From a checkpoint of a small image diffusion model: trained on flat shapes of many kinds, plain or patterned, on busy backdrops.
Rows from block 2, named by matrix and row number. Rows with one number belong to one neuron. Each number is 128 + 32 x the weight over the matrix's rms, rounded and kept within 0 to 255. All counts start at 0. Numbers have three digits each.
# fc1: MLP up (model.blocks.2.mlp.fc1.weight, 512x256), inputs 64-127
# fc2: MLP down (model.blocks.2.mlp.fc2.weight, 256x512, transposed), outputs 64-127
fc1.20:100158105120054102164112114110140122117153098115125129109178171082059125144129123126115123131119128136119104124160114156151136117152125120048155107101155124112130124127123132134153127121144137
fc2.20:105144132101079108135145143095132139094119156122091157129196101113094162115126101130098130125180155131120136159150146111114151123144137133195183126160093136138181123213123160146113170110114077
fc1.21:128152172135151122084085154106121136112127071104124089159114116149117087126111082139137161139128164136139122094179117131172144119109124133145124169103126176144123095141152111147110128115114112
fc2.21:117133117108121128137171153160167138121087149160120102084141169143093133177152182176110112126138048065158080158113149102116119202177145141117085132178118096146093166125162121149170033127142092
fc1.22:141123108111151092142139066164165142106102164149097133145121149182093122189128156148079158139161116164116152162119148158118119104104136159105115125119133111129131143115120137179104129127149126
fc2.22:139129139159132173098090131111126089156165116116095130069143127099104153176121126138095110164098185144153161088156142146125124106113100173150173149113156128130158166125114157127207105132138143
fc1.23:157094118088145094085148120143123108153113098197091115124140113128114124129114124062125117158137129088111154157123125153170149101148150127141177084112091099176148123154147133121174117172142153
fc2.23:140099179171123113112163164135076136144146132122136120151167144125133159149169075120121141066103086089138114107124117146118083087148139110081146130111116161122147134091103168089110149096124181
fc1.24:183109115158154120139131101139092052113140091143167114116148109125196098134146115119150172095120134111135147186155078134155142135106112102195130132113167088138122116119179091097112100130118088
fc2.24:130135117095165156139168136106085135149147146108122104121140102115156166136123082099178123146127122148084168097165142115127146138137109142055131172189077147148115166162197175094103083132131120
fc1.25:111137153166152132147129116185122055128095083170106098132121133128108063097159135127108107141149158144083110150150130163159129139159145175127205080133145100106104135128138133086170110105131146
fc2.25:115119100183192133162106121091149168088115133151143111165121114160128227091094154171089135110142165137139133121126074150117151105144155121102169176152120127140144066139100109105076087167126107
fc1.26:057148125131150122190111100165139173106132092122130133155121125180118107110123136127143165130108132132130132094168104126161101165099115099193110181111111143132132127132131090176156117103151094
fc2.26:109095119117167111116135117066135094125156158151134129102158127137083208176111103116136120096149191164136111164125108113100111128116174116045109098124137111147152118174125086126089092134114115
fc1.27:086110109093135095157138103112136155113171109138125104128152138113143136150113127112164137128079108110116125133125118164154122118109133128169107128098121126084120105132109100133116172146143126
fc2.27:094124123096105137131156083081133132114123136087152188138141142126105109150165083125171108137182113141134088142112169124140096119114090157117127090158183116105154134115081068122157181127123155
fc1.28:150156086137138157141118180142151117097084095110114098119123109122121116119152107091126121108182159108110137119127142116104135167143142134144107099101140161108129133138115121130088129133159113
fc2.28:096143175084121171141151200134124117162118142127133099130080115128089162129095166116107125123094159143067116140153125115128142176114139045126127162135127163154093100130105149138098168130161139
fc1.29:073123144125129169147113157126103080121167151183145135150080113161196189100108168104125121119111087160088094166083120194170108094100174115079144165057137079149141115152081117075108116090109117
fc2.29:130150125099140122150130079127093138118134112107129124139126147114139150108160152144150136159084127117138103135122146182134172063150094099141149071043151123178126152152099143140138170129151136
fc1.30:178132092046144152080190217138094124146153105109187098060155195108162219145104119146139116145094100111098162163135096152161106118069168129086100103224098110200088102130133071161126184118187115
fc2.30:104151159103066146046087107149130148083127162176151131168136130131140087152183181059105099124145108124135112133174119092164117155150076119108123104252184167092063135103117175125117171254101118
fc1.31:142193136134126052151154132063128145135158129175164106129143126084147116163113096163105115101144152111160106200112135149126137127119110125109128109125128111156124147163127120148177072206177102
fc2.31:129212144206134142116073157188083139111132125142164084118140076132119139155099095106091138113094107151122155128118184121150066110109152065135133179131168136121129096162131124159094110120121153
fc1.32:111158149116140138126150126134137052095139134121146131127163103102185147136097139144104133146094064116110122176140144132097122109135121168133136158102109131118130144126084079116119138163128155
fc2.32:115094125148119101154124120118148160121136117150102139135131067131162148142166157146108149135149124078139124100147200135173135093098125127149188115117200165086130126140122066105105147125104143
fc1.33:147158150093164123113050051124148118087150069084145095170187135107152168139039131085183144196221168074099133148069090123163106157187205104126107094041124124147193141160093078117114180040182121
fc2.33:148213162255227107188171000118099119124145150171151149158152199146129208109045143141124137066036123202095148156104102198128152077100101084133113144145180253069214035030101164133122122223134021
fc1.34:134138138151124131099090107075121064108136134099125110133128118173106070137151101098095134175167125139104137122131134076092103138061148158109117112125125198150113178154139090059097171104158150
fc2.34:158140122106158155111098164139145100139145123123145084098122128097152108134081144132143143101080125159102127125073115112152107138140165077136099133142133180110101146077155112128106145116102102
fc1.35:136132119089088157169091097118130163123198125158125113172095172125011154103148115127114117113079116149118106148083117185169106140109133131144136139146122135101156120132159155135179153070130105
fc2.35:116098127072132133061139145090154085151128123117129105092170107154083163110106126075029120180167216048154096102163132128108105151196162150085113104127182091128100106124169202124092173204098121
fc1.36:118217142142125155054167135151111076136157135135134154100113123131125121130100107157109117115101178120158116109162135131122175149118145137158124110051113130112172147157208124136121105066137098
fc2.36:141204129209104157136154111095140156093096132160142155123146119179111048122172149088156134128153134161114137140149127147126183151120134131133094118210163075125134093063129115145111107151124151
fc1.37:144155115151136099168130159122113135117190113102135123108117141085204100097114089082143122148148105146186120145128128103180127116070117113132124144088122078178090132132097099113160098131128072
fc2.37:134156172136135136093111128128107148139096144123125094121122127147147130076109102102157145080078074150113188114112108120145145092047154089124116154159085150213133155212086114157050114123076133
fc1.38:189084065133109101091103071126149119136080140148137125151211102163144158115085108069121108185133133087135124115074137129113129159057152087184093069196142041163067140181077149124105146119172103
fc2.38:143125155139154144118111071139130134149139124178125117110137158112127160092146135135146151132069095145097121148090164155135114180114186077161110141062104098157152111157061135123109106121131114
fc1.39:123139092141138153100124179138114115095127134104121063135110128057207069122074113143114111120144166111131144105120080136155121105089152122134110132071126152102092158118105104113112149144121100
fc2.39:102120142063147154096148219133138108109115155152145077132126195168134162122182116091104098199123138171087136111170122123166176098120132138100168169215123207114163190120117137181092144129165158
fc1.40:165186105105116121138078137116143172136144122149159072146133121168106078071173161100134119154127155142118094107077144128040133113098102145129154120139132147116131143142177159147168139149099135
fc2.40:117172178143132091047164185160108121095158177148134051123100137160127154106090121126078107081145111122148147145121037155137121139104130092160189108131155125115134051096162128139143170104159087
fc1.41:160139093147126086185125134101110140175137108117107131080154180079152159087062172125169161119112057134147102196115107146163105149119139168139102193163116057155117136125064139122123085153145123
fc2.41:120143102097089070133116046189157154095127126140150132153154145138127137100146098109152114079096064105138154076088156134091153119109150148107113121166116159166173120218094118152106145170150155
fc1.42:133171097092133125149118126100071128114154162118136137135122175094107132100129128084144119084144161115104132132124102124138143139137116143084123101135132106134091183114162094152163149134143100
fc2.42:116123141120055173082122170168153093145129123144137150130074170116135150113155166102160130100117132068112113113171102125090186118114089120165103170157145175131144082179189206159088248132155133
fc1.43:147124133125155167111079095135138127117120128158149129112139095155105113115096150119076132161076111078056079188098161103172089108124177142109079156148172063229165180150101181185168130137111102
fc2.43:118138144168170172171123100122079170101127128084126096146118116117125102105169134155102157163167150134097087106115148138084132156174101135146150161113088131138179164081076121149113156154194096
fc1.44:156126103055138144099175088090152119109149086097168142135148151116157147112130126139162165116099122134067146167088112105152166132141117103122127095093121144136107123114167116140143162117158117
fc2.44:121123147082116113136084100124116122140112136072142123121151124133148153112070146128148103121173078128143122116141128118130126121103109174141137176194137167121083178082199119118129202162123139
fc1.45:135107115156145113061137237154200069036105185075180124114142125115174091138045062145159090138127081156177161165174128126134185176096056064125160145094087146077105087220098108125089209091204103
fc2.45:086119110125122104143140088131133130148126173116109132130128134132109104131166129153097129089160133122109181139215195130167096170131062026125155214128184115190104113214117159141097135059150096
fc1.46:195129129126156139128147142091132117089116053112124116088166136082229116117138099124123117144139152148147145183144086098124109169103140136122109126089129059155101118134089123166109113116157164
fc2.46:167130126128117064147120163236103142099127194172120074203182140178159195142091131168170133088138055125098177075146063083106131161093147127125094136150097105184143170167090153136115116134150114
fc1.47:110155142131114149101153093119166079119103126171146097130100134092113143100129156134149106142135146192093166147122105140189158134123144099156152106114143178073146089142091151114110143107131164
fc2.47:084148110112099155115125132133111156127130111074163088121142160168087112122160094140146120138137191159065119116150141088072145116121167140120112175115139090097091164126099212135130125096083079
fc1.48:130185117137116095128144102107103010116087141121169109127153139065175102137132134122113125097151112139108137100117095085128146133100109146179080142111116141152110122128143132124087099137136105
fc2.48:130161094132102131102144131198127194141116127164112129099162120176147120161139124150177126107093151128096150158123149066140176129123169112095101142141155168138110119164126145156118065135086117
fc1.49:147136122156140134174133159114079128124124110147181123117121142120103045133122105112177119151119139080125120081110132131117142126125158155099139139171123073085138130138146136110158128155117127
fc2.49:141138154148141164110142151115141100119127175129119109146116111111125137132149137156128121150109148056192150144128110181156073149101145114131151067115147133081103130094180119092128128140139148
fc1.50:018074114203211255171132070074148231053048052103056094088166087092154064003055055108127225147165098141153175163048000056087142103117164136004009121121090094182048052191135118067206104111199044
fc2.50:200146122181073213134143136125141201165155072131101142124119174149080121170163132077113187143083103130174170166165255101095129142154200143066130095122141149040090082120114136243148148092178095
fc1.51:088127105112177103208140085172173125098064100118091143118096070155127087150100084125154109160133094194136106118135117155160152102112135119136111136153142145134079179173109160067150185033147085
fc2.51:102188136167121140099119110133143136153118120106098159164109061128126090153164117095136136152124133131064113140097151180112089116128146140124137153125160117153187144199107124138110161122148135
fc1.52:129156072162078136159136090177164141140087095086119164116198130066146057095127105127112142116076083119151139085189113141116111148160135137144140219129126092184111087153116121133174127146178129
fc2.52:134127153106097076086161052124116121125118171122127159147146127168102167121107147138130131126159069168109185137125137120117116101101137122075150051134119112163150204186107133154077091120125122
fc1.53:149147122132144133107128159123162122119122100108112124124123140149119135150143092111088143159087138112155115104164107138108112110115106109107114160075138161164156146154141118066141110152135148
fc2.53:139103114097114139133131186170152123111118147147111163096183103123144117144114198158109148126187079137149076138145138123160124134141091148155169110166083130129066151153161146126128083136082118
fc1.54:159151154139142097115098123194120115145096162134111070150086159025190108114122106157024118132151084101116164165115115138104118100111099124120152140099141126142123131131129156118106179115153084
fc2.54:116153164113137137093175108067124161188175050124086034089149106232162105105112072107050162081115067241107219109149142146136166096077147158160151104153108098149166151151128110091113113106180140
fc1.55:123116153117156106104116081132141113101130087132142178156106126136155122123171150106146126110090125125146135125147114097114137130136091122119198127104134149111186164147150024067154161120140134
fc2.55:096110183117167152140140104137145123097078169093100230081112054076122107111077194153141117149169160097123125170141146117175120151145114120118148147125133130116028146132140053023075153136166124
fc1.56:177092099141155109132166121091112148138195090159150142143104165098103079125112119154206122105124150093150157123121103146123145145117164138224144127107127190205158089143132117088141121136116087
fc2.56:140096086105120218118129119174129077184099156182188132121145145126081141091145147084200168169147097202112140128139128111132179147081159130070186133150127099171067196164141144120167111117151147
fc1.57:080109131110126133129098117092149113105091080139184084148111152167118095210149145154192109137108139136121143064128112116110133105114126123074100144137148153165136141141109111137072152145139102
fc2.57:123145108110147112133108125177187114112104202127100108131146143070130077229078160144162147138136192123136068196161129113152085113119185139211140123132184146135122093138097051115249155132138139
fc1.58:094137158180121187133065122164123178123099143090120119071076138141118106104096131151126116115134113177153096145102101131105151094122145070085143173072164123157115115165103103074144134106148065
fc2.58:143123118052110120162030130143146126143169117109134160143100167122123100106120149131121133132100126099146135142112104161137129101121142138139156126107170189107133117178135116118132118127148172
fc1.59:165127172138101109099103090072151102120070107098137121111184133138119208122097148136143124111217147109144096113076130159110130123104163127154136132133076114169135141169070184094112199100146084
fc2.59:149146104069095136109130078106141134154127101133137126140148149106082137091135185142141183088065150146138159143092135156117131140125105117133098130077163127136132107184030150129137088065160087
fc1.60:152116093087121130135130135110110111120120135127155132136131124081147135121132140146114124141133111148098123040159115138191185134128144087143087145096097111108112127126158140153117144188147151
fc2.60:161143138130113140094114150107172079108112141105135156125173148139100146126110208123148108087098149089103058154205117122127201149118092133118141116147106112099095150086162145169166128061143098
fc1.61:155159117156129112111128125136140152127154148139107138150143143114095124173087092160094172127099069143145162144097089118121130142118108128097130189114169136108136111130092118160121102134148133
fc2.61:080089122123100092151147124148134127145110089077154156076138132144132106112113125117133127111167080092141170109061121127117152126081136115143132118118054104112198182188087124202119123124109173
fc1.62:156127126146130101133125134087153133135107088175162115160143109145099124140131108138176156156096177122092136099095119117163109153087116133169144118154146086108078135130124107117104086127130128
fc2.62:106123099114175128116178174128110151070109148123123118078149160117130173104072128103202101176146137190095155127122119146107131099112141119111130150123112129091130109133114149105135056136143106
fc1.63:162110090175113105114096114081154120137136127113153101139101182127076090100131112132134147098132155135159165135138112133136096117092098093108144149134162090141128155130147131162091111154145113
fc2.63:136103099174098144178208104225109147150141138074136105123122172122127139089115104084139145140114091056152096123115095148112099091096118126139132090143152096124136138121135149146132152111153132
fc1.64:047133054135092102110130145119062089127169037138132190049195218125090107053117056208123182144070069139146197173082045068067222131163086110152108102188069172102118161167125051150172171119138154
fc2.64:187134125135133118091133095102199093106145029106094094078100059110160166118122198172116163149127154121123125144103146183124221124106111132147102119061164142138135106097107153139164145168165075
fc1.65:125118134145131119104130121131126148130133107103117158167135159159140161141085123142164149144115147143163120114122117102091077105126129111095170131086133161096150153159083100160098132085146142
fc2.65:152155119146144085170133122104094131114110167060133156102094090142153200110123104112098122111120082174151140129079128103133096099134105119172157096150150106117123128120099078129120116135099092
fc1.66:104152139153149138127150125122175093111141139111134075111101127094124105119135173116080162139135159119088118170170099167184124135112157152168138166089108143152133126146140172109112127123124134
fc2.66:110114100083177125126134122122159170127159149148154061168138204156101162111074103106045117119130117138139182075138072099096143152125153136080150103182128157159153115176144148138118098147127153
fc1.67:101153178103110179132141104095100114160122085184207112121122152127214234118081160124071163098132136106088091124057124120176076096098172168139124150133091141216147125135185153144095206121128056
fc2.67:138107157081134061113165058160143134175119118165094113110106134119156072093126107130113099140121090135171065139173207205114214193228084180155165104119124080147159105142152164185151076175176135
fc1.68:120134115138121118164099189075120102122102074120123141113177147143133133100140115122118155063105127174097124116094130098149095079150126161125143117139131145133103165141150112116134173195125126
fc2.68:142129131133129157151108207138124188168115157152113173115140140150141121110121104158106146096163085106144115138097087133143087086095180108131127119148082161144135120132113119117155163098144149
fc1.69:130141100129116122150102088089138105105112129113142157131157167145102119099112099144123148136162102123098136146098103145109103144135146130141127188163135134129167115088100112192117131120152089
fc2.69:101124122115164133144159127113137116119117135089120142125130140107114143101129127130151132107094139099147141136135097100133153168120155167085090154133101199116159126141082169115126159154177146
fc1.70:063120072141132142159168150097109161118135046144145130095123147061077074050097144139165151117183135097122159110145081150078153158113154187138121099126118153125129147119116109131128090132123106
fc2.70:081115137092106094143106192117082065096108168089114156179120157189139117070137117117152115147112131155091126147056138144099148153121173094126128189107137038116122135156148098155117128102093193
fc1.71:213108097074132079104116093091034111102115090137133166132194127192104056167102156104128119139144114157091138149132109132088242134121160105098111124117108150178141121155084154176133086142152134
fc2.71:120127137122168196098055149131045084126144162142145147110163140075173137138161121145115096123060143141147130110153091097129115129078108108155108140099096191069105110104140155121106113156144146
fc1.72:166125075062166206177195148111092092114146071164159089129141151117195077126183104174075183000089170215091203167133079182165122009043130253108120170108183187129097121218193069168088062161159116
fc2.72:118090133066087179042046181108165134141159147091165162126147061134091045106162127140113057190125109055119086131189096095135059191157134218110164109145110131079053171041179120180150101044088060
fc1.73:150136114183135122130203121129115124126186141113112142130174142123128134105090101087090132096094148159175160131124113145152132134098171114131105079139110082124119129127152144112145124156173099
fc2.73:128104162150121155121085128147112163146115107191139140167111141104082122061186177076064137114155134083121146122180133115079173089156104149129123192126130114092145136149142129126106134088143150
fc1.74:127107151143142098103120130132138118119177114173072129119155100098188081117070111127105155165139113135110086198163141082125127124150130094149174152101128158123119093165141114088168132158117130
fc2.74:133142022096186128150142147133115157126091147179109120193197093160162148113184126126139125075096074148107160078125118134148169107127127097131193129154094157113126196111138081056088081104060123
fc1.75:164147124158140103130145128092166117104132116153115150101151115167160101129136113125137127127083134097122084145094146137118107133105136092083128108114114090107106175157135064126140136127138135
fc2.75:129169143196180107123119161179122163145099177112155136148171118093151191160131113074126093092163126125116124109074127109176133134149119124175151083148161084137109096140107044129093126145082121
fc1.76:159114110134145141123125119084145175119125125130095105141156155125142157089131102185079118132131074120153175142108111100120150119108139149147182149146112123132124116157120105123159089151135071
fc2.76:144133106129114143147107127149096085121089135218129110173129093142129159087086202130102128156099130106089125126147120144131150117134127128091122137098092202095139137078114206142058098099104158
fc1.77:094166114131141141150161127094088131138110112137163111129124139112102099104135145138148109123124092154112182169145109113072113107160116136069133141083143104076135101134103127102121132129129137
fc2.77:131144166101094072172138110151203100110153141110078137189105124154110145085123135155122143152096114167100141127166094129170114117081121161164199184152117101076068155093094123132142164145069136
fc1.78:106087139093123126164118152066150196128120180125100133134132132073116123118115092138032120138137113148124138112132074123089127140102129129021145150125139132143114131132160145143178156123125123
fc2.78:138074129168094073114144172184146070128132077114119140159178126199107140106165130114084112064109096127119150121143070107198112122098130164213142099121105086152100144139186123129166106150130126
fc1.79:106128114098155131145206092159072107126101080151114118138120149113164170128132166123176179126109155091077133111121088179089083067107148187145124100170134103128105131114102111092102125141114138
fc2.79:092092113117158130154083113163129151087141140135123085134152114117146104103082105124172115141177174168137150144197149149115097097153086105096161202123127152133120039223156125111165169135123104
fc1.80:087090139131157132161131169159100069075145123154153150170136086092168102058017130139168133195111071096062158117083077217144095132132096133155072203252096113098087121175083069122122194185130104
fc2.80:177029129136123117137104162116168113143145152121126094172132149168120110128208128158112135185130172130120118133229160065138083175121099088131165147210098115079160138045140152152156076174130098
fc1.81:163130105108119128115172132136151155150085136075097145170095121143105105142150084133133155166106161117122129059111104138162152119123168097134065157139135192116068159150107152151067185135144118
fc2.81:097131139173132074095103140097119129111115143109127132084115166138102144142042204159139135109119119126144101196113102099143123195114136131095040109095088149127160082088133152144151153109136109
fc1.82:125105103131118141124117096104111121117114090143179084078179153172107228067094151112087169140185149088093112157106107182142108105033190071127154178101085128236116132126157147120104184150171118
fc2.82:166127110130124141096168090142185111149145139181137072167151143114115137080074101138100103122124129123170112130188139142168118144131174171120147088118075123134107169156114171133164104092209100
fc1.83:190119150103117145141127128079144106146111108110069105112079153140126146068137153103128140143102064101124138110157098148063121158146144127177162183075109190124154153132099146070146112161178095
fc2.83:153128129078149081128092120168090130214150121169093151123111139059096127053079163121121158095160061162148193164059098154150172148132141138099100120175093146158128055193108164077098136141120161
fc1.84:129141112127072148117095105109190146101127139124074134141150123107110194095100122094130133162152106158124104106086108170117119146160059115060114165087134129097160078181155148176128136182146148
fc2.84:119161125137175134205120098099140146131123125122121155112139120135081125155156135126081148096117158145145155087152144059149110094064075105181155037125097120130149115107135134101113092131161169
fc1.85:111065138164146153128132122126150119066105121148113112118133118144113128174081139185138114097070098139089118144151114112176154101193114124103115137087133140072156120166102055135105123152140117
fc2.85:110040107150127142154097173118138154175136123094135117121116134130150143195190107174146102209157132152084086088120165118129118140145121121134178096148132150122088167067126140170102121042013100
fc1.86:144135166107130058112106121167114068138221140158215115111092121195162139172167134123116080111109116124168115113145169144176132148129133082218177101084137100100144186123090115135129111111160102
fc2.86:145108190122121255123155162104127165174098127067123125115153115079148160142098151144105169100170129138158094140082186141114105143132145133105118115130144179081145100143096089149097075129138097
fc1.87:082121111074139136103088073174099114101058127135189126091123166113147121175149184180151132113148103119107136131142123146133159146127129159147094177117125184190136117129150057128154126088116106
fc2.87:087157122086155081090157096091134145109111119134106147142120098135132136145113131133137118054148120177120165150164105124131055154064132138147084156129142115159089069158191115116177155126096124
fc1.88:114129115124169168099095128194133105148092110117081137156092162076196116086098118129161109146085129079104137123089157147113165140124135135209134130147152134171136145138099067092095125135112079
fc2.88:128135101125209116115186145119090211148169196140130117095095077166145152109173153111135102106226079188122147114071190175121155148175040111063081096100109077163121125132104085120153164118131133
fc1.89:089121140107190162140100138165109174108079138146194058152082100150081140123122144133154089093186173070128144098104132126084097136128166138085162132109096172141157132143149110133164101068154102
fc2.89:126079168122143170048139148108173061057167126121137077119110145102120135133105115107131162205076177169128143120124138139103111130189130176125154158155126157117010079166157051134146098139149078
fc1.90:172131094107118115162126094099115115143158089167179079094131156178134057127119124115120119129134131098135129136096092147119139129144145117107111114109147143181153086121168122157146159120124138
fc2.90:150100122084146133141141137159111102073182139117149090145153135089138145132191116140171138139154147097126122089117078169125116164108107157139113170138103070163127121145229168092156166118132098
fc1.91:123118115120161084127157141150163088071153129138149083079122117159071143103127082111189118127124115084109140130164131156160134137109169112161162121146176148105145147125216130076132161157150097
fc2.91:116132173150149131084142146097101153110110129168155116086125097119095150127159063136130138124151141136180130110148150137090045160144120081099101073168109107094114064073209108106106110080117100
fc1.92:097147156119163141079094156125160155122138156105081166124143104121109129082099098111158164160117080163152174129126101082168083104164136114081099157108127118108120113153117164093195138152161072
fc2.92:125123174166145070174070112127027115125103119118113159139126149190099083110106132131134103139173150113110155131095126105127119114116148124107067098169067130120171114152082135084057082128100123
fc1.93:139105115152124143111102129159115155148092143146121124123111139140172097118131137124092185139165142122103132150110142125151090116146144130165138106092113048104108166136153156140118129103127175
fc2.93:128113110171168147144131164135124098188138131132136131169098149134140180102124098168081129081120073188176118118112089180112079135087128142075170163177152114127163038101165172047113118151142090
fc1.94:090144118082255159137202063098102083103146021055179093184157229074155214163000218082126120218059000151038158141103114115147110000107174226118097073010161172160040072181147065208156255199197114
fc2.94:124162020145145133196146139119099116080095128186133136092121126158110070160028076255123114216217076039132106102000112113159164116096118255150131028211121121092176216077083171123161081082100111
fc1.95:113138088119136088175118134112071148132077090117156110143132108123166085122120143094143150163065097124161153087113102110077102147059152121164128124106147079188124154126055089123112101171128123
fc2.95:128161131173144110148095161142164073070116131083123126135168141183116198134118152152127151095166131160106128227062088132176092087095125124116159145131154139161157117117116071131112167095105123
fc1.96:136119127131111155124110104156111151100128124143131154112082120110171182160071127138138134138100109106090126188149101099145153109140118111106094157108138160119153069139130124141127110169155139
fc2.96:142114096150119106140104075091058116142142122132109131097095147137099075169138114141126152152174158117130175092128112104105137102094104088171122077118110076149117087158116151143130129037128123
fc1.97:131116207123151130099098138131147164067156106102132109145089100167064092171115107149164156120093087178128140157101118144067097113094090129099137180131096138141153133111147131167127163114177105
fc2.97:127108146147174116111154112170160156096127136125115121076140150099114126178187155098082117082196038095144197117086148097151126153173120134138130097109158115166081141183150143119121106135139134
fc1.98:164195095102151113168148086131125117121123146112150140104120174147109113128128137109151172075132138111134140178146124157139161089132147077130129120082121111089096143121130109135092106174113115
fc2.98:118164102147135114117129109134160133106124105107138145142100138126105143086090119139141164164123178098177122108166121150103146102148117149105138182180132141088151141085100155147139142087134099
fc1.99:076103110015165105181108083088110141071154130066188045053134154216040219104149093167110107087145123121058157195086073239070183105113084152158152090139115151149088117189131095052126075184173086
fc2.99:102060107163138051157127076119158124167154096118160245048127152182193185186100204121150126165172192156039099216162065013000156159113181140144146171119147107164177111111076175161081139109147083
fc1.100:125100166095134138106152078177133146130110117129128129160149143138167114178089124143169117173088106106141114130109126151147113099116111141129109103130128156139132121149100093159130139135130103
fc2.100:133084083081140058139130070107111120083071115085130130131153129111145134152147160167140134127209087141148158130118155119128081106136069137103087171157142153100075158097110117127173079132089096
fc1.101:126137088092132133145103110079116115138049122161144118138138121146147121149125123153159125099124133113140107118108114134104135131111132084128081107101161148152128125122113125156097135137129132
fc2.101:114099143089136089113142154153137136086145130111145139111110147090143144142094153090171125139151129117130124110126109168136118176119111154120081153143134112144109141123115132146232160118148134
fc1.102:138129161101128142112149121126115150104126165157148132084123119179167144119130089142166113148094129153105117191130136140125145156137133110132122116182117163121108151135098144159138120147128121
fc2.102:104092097183179111114080177153114106134116127108136131142148111117119128151089113080152119127175114133155098065146130099128124201181066125134143168101114107125064126128103096129105107149154137
fc1.103:197208119076255086156072073140049175021080115095231064208172048059137110094101143038153080079169148103136095094073163112097107041161142114120050170104241193154167068168179180212173171137209043
fc2.103:050218162114087150189124092134199141168144121165148178149151255118229134119204114183088111120121046105146137095131000140060129155102159135151201024108165089093070128081183054036173080162132177
fc1.104:088133095123126159137106123140134109123069096116107076100139153125185119122096127132100142134120108145111141160064114153116066122114156113072137174134148121160134114121157117143102135105140131
fc2.104:120185194145156058206129105100169134146132158087136108147117147143146142131134091101127110091157088173087128131095133126144114086135177152114145157130120150142163077154125099109159139137136131
fc1.105:159125094163088157126093119108131101186129144137060212087108110168140120099135118141077179103138119133123105125163092107166116119157113156120102168113118142146130186149161139137194111166138130
fc2.105:156118148155126041139153113144144130198099082149147255197119162063105205101139166153107099087135060120154162078158078168088221105133079156142084136151105184153191057155102143119079137124127131
fc1.106:164147068125133099160155168129094139134160129118115084181175124089120139125129150100151122115123118106136148065112097143130100114130135132166074147134136096093084138121092171142058154124125129
fc2.106:163113120083093158101105197138117138157115086137118104112153158140141157104089132161144114106102064175096123167116134155134101095098124130068063163150163196082209116180120178163154189149136155
fc1.107:092132059151116174167111090181169196159095158153109109130136127094094121076146106113108127131145130111117116111086114176128121117103144133186137134165126139145142137156116169112099094106157144
fc2.107:099121133064087116154144122096137070079138125106143164123110124117074136068065129121095107163073160147115157131111113170125098095136066145041130150079124159123151114105163176167121149165136112
fc1.108:143087116170152210144147104158121051057105071129156082224112175105186105209051167174171115109066075146116108100155115117116159003129093187094098167054130223079091077175132104094129139142255126
fc2.108:153173115161133094207134083164056130086112108147100132202055176149131162112076227134149130100113142160046109133155124162138158029001092000112154147184112196120230115120094121068134110130107150
fc1.109:134141126099115183125124171113143139126134157099081154086096169132110151092097141110119140103126099166127122134130129137133108109091128139138141131110095141160104154131212134136122131136156154
fc2.109:132115147141140075124133191181109123120121104167141167162128139124104106098166147162107130126147000077167139094176145165133141098200128113110131102191126116110136073143180166120146169193074136
fc1.110:134106115146150072094122160081127127126139145152149117148152128117143155156108110142102189145137133129110130156079146119145088098132088087094095123128144062103083102153138153123149134130145141
fc2.110:159139115071122130138087177162124167155147122167152134151151141145132144132182109204097119121153099175124128110155094113140110154114082147089190135149185112106191182062169151101154146141131136
fc1.111:132180099068166057135098115136081094116114041182167106181172108144074091174152139097124111112173123169130119128125127118153095105079146152108121139096125132216148125141140096165161180121153120
fc2.111:122158107144166158100096118133093106133129205134146102047146117093126114112086096118135108145049212114091153147113129119079106125124160133117128096161132149120133146123143120136081176154113141
fc1.112:121126096118143129123096109124131153106157107092116146118134149092145112064133106124077162112180126101118151094134111138133102110152145087171146120109140110144137154112137125097176142146127112
fc2.112:134153094135109104179174151122124072174077157126129206146109108112114128062112186126075149139127130087122152169163096169132131145124102161095105224168099119143136139148139143067082200097181151
fc1.113:149170114100142150160106131159115120123133101108103111149086111132129145161127119100109125136091119195111147158150122114115150123123099147112119141137153123173151098150124132137128167139130118
fc2.113:097160129106120087092150124112137184122135198123148114135123153132089070083123161118159095157153136088121104179152119177151133146163122118140174104132132082126131197074113116178104172133067068
fc1.114:162121107164165124134129079143132115129134090113110126143110138186178128165110106122134180146145138137140151149158088100162134139079109137118099139141176104118096153134183098131131129108137115
fc2.114:138139120146126139136174109100100141140117163133142137153119104095179118125080126096140139169104150111108101111118121125118108151181136100127116107097067126107186199126177147116125083108093113
fc1.115:138122147087148108125125149141169155120130078153152103129121124147138169129097136129150138092020139146153151120165137107066102117171137171089162157107111137080122112156148115140147128186118145
fc2.115:110119099068141096045117115141090119121140178076127076139102124152128109114130101084133116159219091113158092122155129126138125159132120120163121061154110100111074114124144129129111096094151095
fc1.116:118152080136120106150171104085149103112153139143130147180199142070153113154119127147107102120139144144133118131125096119125123142116147131045093124082124125099093118122075103143118114103140103
fc2.116:127105087083090077085114115149143135128109138166128165097194083142144157170118188108113178072138132140097050127130152090116138097069172111243102171150094140113128162177077067172129129111115084
fc1.117:084099121117105113162122153093140124106135132105085074131155155172140162116099112114124088133147153081103161114132140131026138145132148147100111139108156084136093125134113112136085116153142149
fc2.117:103180166114124157098082100159113148118101154192143101117107135113114110159108129084163154127112032133100152148076161166146130152111084101178135136140084130167171143172094110155141114098094095